Rows from block 3 of the decoder of a small image VAE, named by matrix and row number. Rows with one number belong to one channel. Each number is 128 + 24 x the weight over its row's rms, rounded and kept within 0 to 255. All counts start at 0. Numbers have three digits each.
Before each channel's rows are labels from the 100 images, of 14848, where the channel reaches its highest value: "patch colour" is the nearest of a few named colours to the mean colour under the peak. Only what is clearly more common there than usual is listed. The data: cartoon faces. In brackets: how many of the 100, against the usual share in percent.
# convs0: first 3x3 conv (decoder.decb.0.1.convs.0.weight, 96x96x3x3, each kernel summed), inputs 0-95
# convs1: second 3x3 conv (decoder.decb.0.1.convs.1.weight, 96x96x3x3, transposed, each kernel summed), outputs 0-95

patch colour: grey (75 vs 36.8)
convs0.2:114122137161128125101103160159147133150072115158097121145126158129133140119111169145131112115145112074113136077125148164135135105109150099134137092126108144150096126133117101172106137139080129081154125120126113122153131105092104100098124119106096130090087096104094135096089104140117113089
convs1.2:133119102101113166143115122123142092115165132138075124135121084074127137086165070134121130120074143126110105114112106142154097151131128125139104107107115119088110148138124143125103142099128146132083147124109155120088113157172176155120114155141144128169127101122131149132171089131139113100

patch colour: cyan (29 vs 4.2)
convs0.84:145108098114163122126183122133147127147126141095178155134159138147127128145157121101125171122085076140123163162142160134155091146155158161151127127131139083114146100150095121158127159174178112122142149141113094091147125145155111124145164131151153122145157133121126134151159169140131140134
convs1.84:108141183109140081137117143171142145098126159184136136133151145139102171135133129176111111167178139149138140120149102134137150105118123121143141148108153121136157135117102163130145120086104141146102126118153149164084168129113141163153119154109174094090096169096119128129118123152127125128

patch colour: orange (30 vs 3.1)
convs0.6:123085122121111160150137123060108121094137118126125130143141159106090146129124115082186110173124141133086121126108126146159121117124176143140088123115132143103182101098111119116124073084133114125085129143111124166133133135130139162132142091126143154104124132095157139132145161118153116093
convs1.6:138179138114147124144112160151108166108097156160109110168125108130191143126143141171088180168127127158102135152108115107109158127131103105118154119121115126145123112169175101100113150141113141126152106140102152120084109100129117174117106143127137146173115132142113084108099125141143133154

patch colour: grey (74 vs 36.8)
convs0.45:144094110125116157106137099127158168102089133090110089139157117110139094117132091084141137095098098121113135162137159139132145113136147139130073134117117154110119138150138133134152122139107143054115137134138129111117178142107139100118128174125145062123152115127153151074131114141134137096
convs1.45:149099126172187123134098099168144131117111138149103102104068123138156116141134166111103118144124111147154146085178138076116132118141116132119138121129138116147124174130138149134065096115142120110104098142157116140113092124141123136161114090121119161111093143129114091160130144131085100120

patch colour: cyan (37 vs 4.2)
convs0.16:097123135166117158125132155142150136124077126152129135068153148084139088107144078152102080149143117109115151068102125108112157075115148168119151144102100164112110134132118149121123153111131092122130145172136120111140125161103133110117126128107125128119137113120125122090108080137147131087
convs1.16:148136106130155094134123121103122129143149121139169109112175129141145159080160188084157145120119109104108151108065131137180093134134089121124116126180129093103124118144131117114122139129147117155153106112143165115138152110121163177128121133139112105097136153134133138161157172154149115147

patch colour: brown (40 vs 18.8)
convs0.51:071126172158139094120098130101117127143149132152134151108175104114145095126095133106129151131158134105118148097112118131130100133084153147124137143160117114140080180111135118139126135096117119080105088132148109117142170126104141118129142095098132146171126090056113122130140112134131087140
convs1.51:130106104111095148134139119145143106144099149151128138120062098130107142131125120138112108111124107153132082156139131125080116144135137082135153138110117141088152128145063144129144125153122085162109143100104155129103090085159138176113120116131121079114132143169116125115133110064114150121

patch colour: orange (47 vs 3.1)
convs0.83:158086119162108153119143115121067130081121112131119152164114090168096069130141102106098165123170145143105134133124094102115100143092117130119095142118153132130082110061108138136151147126128144104123119132114178114108139133125127102090155114115135113128130124076112111137138105131153117128
convs1.83:090131173143138142106132118166159096157141167097135105180110147092130142140121122135186133074100119127118116124153122119137146160146158103147137113118158139103159161132116108064124105144129131120146129124165135153136098163162123121128103154097134125113090152116099126118106167102138084109

patch colour: blue (27 vs 1.9)
convs0.69:106116116137129159117117095169162113128137135120116142149125122122128070120137108155093186113141122079092081171162139137166140120093138125120093131111139127104069143107149139118136151055096110114124133169150156094135159141127144109118131132128102141131118142123095143091129117119118112094
convs1.69:148090149140123112114113103094116157163101152107159155131150101170102110150158128108178116095166121117119107140110090135076126102087127144111128141121123107124127123101085149164158104134151081140127148153136125165123104136103138133140152104137121072140136115096166138099178137150121136104

patch colour: purple (31 vs 4.2)
convs0.94:119126118141125128117135105134148141126144153122148132167136120134093062179132121124114110132138103109089121150128133118143184159111070129133161137101148124130077115073118156134141163139091174133147129138121177149058103120113170146125138105091126125113129143141152144132118132128126096108
convs1.94:121147141117165134117151151154126118142133116164150129124185146124153126094104132118106130149108207124141136096162130118132127109150119158100116124157118137129151122118142124138077136093136088115134134129177121097128171140098126121088101159174123104110173148105100094101125117100163090149

patch colour: brown (42 vs 18.8)
convs0.87:134114108141106100127126164105117135115132094136150153113139178100092157106151193116146158111192108094152147106092106131100120124153116103105144130131144123110148088156056113142118111133100142140159146124106085122112162090104137123111110089149146146147117104125124112135140131103140153115
convs1.87:135160154105129133134147107158144122136154104110140166152137129145184146102141111113122156162080119123126139146113142110144110139124140111161139116128112130120082187106200096127115175144152135108160116138142130113125098137157154169116135154143099157124137095093149145095117093161170145146

patch colour: cyan (25 vs 4.2)
convs0.58:139135101154082122124122125073095132114139096132110087116140121166155151124125125119156101136118112139121106128139148158089147089143115137170114150114142130148128139144118117070148163112146122094103144124112150123124089198101105123172176141133175095125126174094123111128116111119098149114
convs1.58:119125141130141137148126128147147161101143123077142151160146109164134159084151087139137110152173149120146144165158088150159118166109132114137162120111087120113101123137140152096089105113126116163169114143096184152156155095152155122138120123124139138095169099125140117130106112164150136094

patch colour: pink (56 vs 12.4)
convs0.49:130154136128119124136131159113082111097124129143150171101124111155080143152138106131097125143143141135139116145122100053115119121146097121117125154124141112102165098120110147074114133132161121152139126100111165137133128159126054146157137073159152147133148125128144120193146148114145133138
convs1.49:125129112082112160160179113113106169133186150148168149154163075124087104131105136112141100122125162153137161123115105180109131140154144130143134113124116113120115145144097125166133162131152100142065135131121113121115113109146113119133119163102077151141134119131147157121175119095128126118

patch colour: grey (68 vs 36.8)
convs0.23:117096118103132118149121166145125135111125121106162087171129141148104120126119138120116129076121098119110153127150143118109147127160128114108157127142181121103117119082147101160159119155093102112118113144170144114101152088126131098111158121161134102152127183094141136092179082131147163100
convs1.23:102151140104111101146160090145133123112102147116102132082138107094104086144156139167162110137128092118117103130115107148088129126116161120106129152107091120180091136135117141152153134122169125160122151102093098086148134119173124135103126117089101133113132088140111138122064114126092132105

patch colour: pink (46 vs 12.4)
convs0.15:122098129145144112137118158130149133123115109141105116113138091113164141131126138115135126138120129150115143103101103190156117151100111139116176147132127126071136148070145154117163126125192142099121122132109116100116131133107158126106124085050149137161140164082136126105156116119171134126
convs1.15:150104166138108145115151111146136127146135132073175160155111198135111118168119146091108163129150136130133127148147121059112126131123119089162153129116133095175160114123116133160145115132083128107130145155149175146120108159137151137112149117155149141153141093141134111117151124145093135095

patch colour: red (29 vs 1.4)
convs0.74:100122092158135106127124114144115152130135124119125111178115084116127066136133131139094138071174100116124175107129108130141128153100134141143135101145136126110082064088123111139108122146105122126120104123138120136166145083126117093149151119118104138125082119129140144064149105116118090148
convs1.74:171127109082165133133095137145138152114142136131114135116144157138097140117124120118122121177108137143180101081107114105117109113158142113104147115133130126162158152143110155144107144119123095126096105114182119085131112195152115151127111129114092153131162172117120105099104132086137133078

patch colour: cyan (31 vs 4.2)
convs0.76:170132113131138143153148118122110121153117098163119130124115124119131149147156155130124156111080103133140110126150138117140135143100150126124147100121120131150114150138116091098159130133110134158154152156040129099086089160152156124087100147134164066148122116131113105097139141172086097115
convs1.76:115163170133117109114133106120158132125100146127142106152179112153165116107112158151152083152180159095120122133107135113091128119153090140093118141143133157146171134170109155120113115153145122129110156131172135143159139117121124107159111145106124191148111129120161131178155132111151084123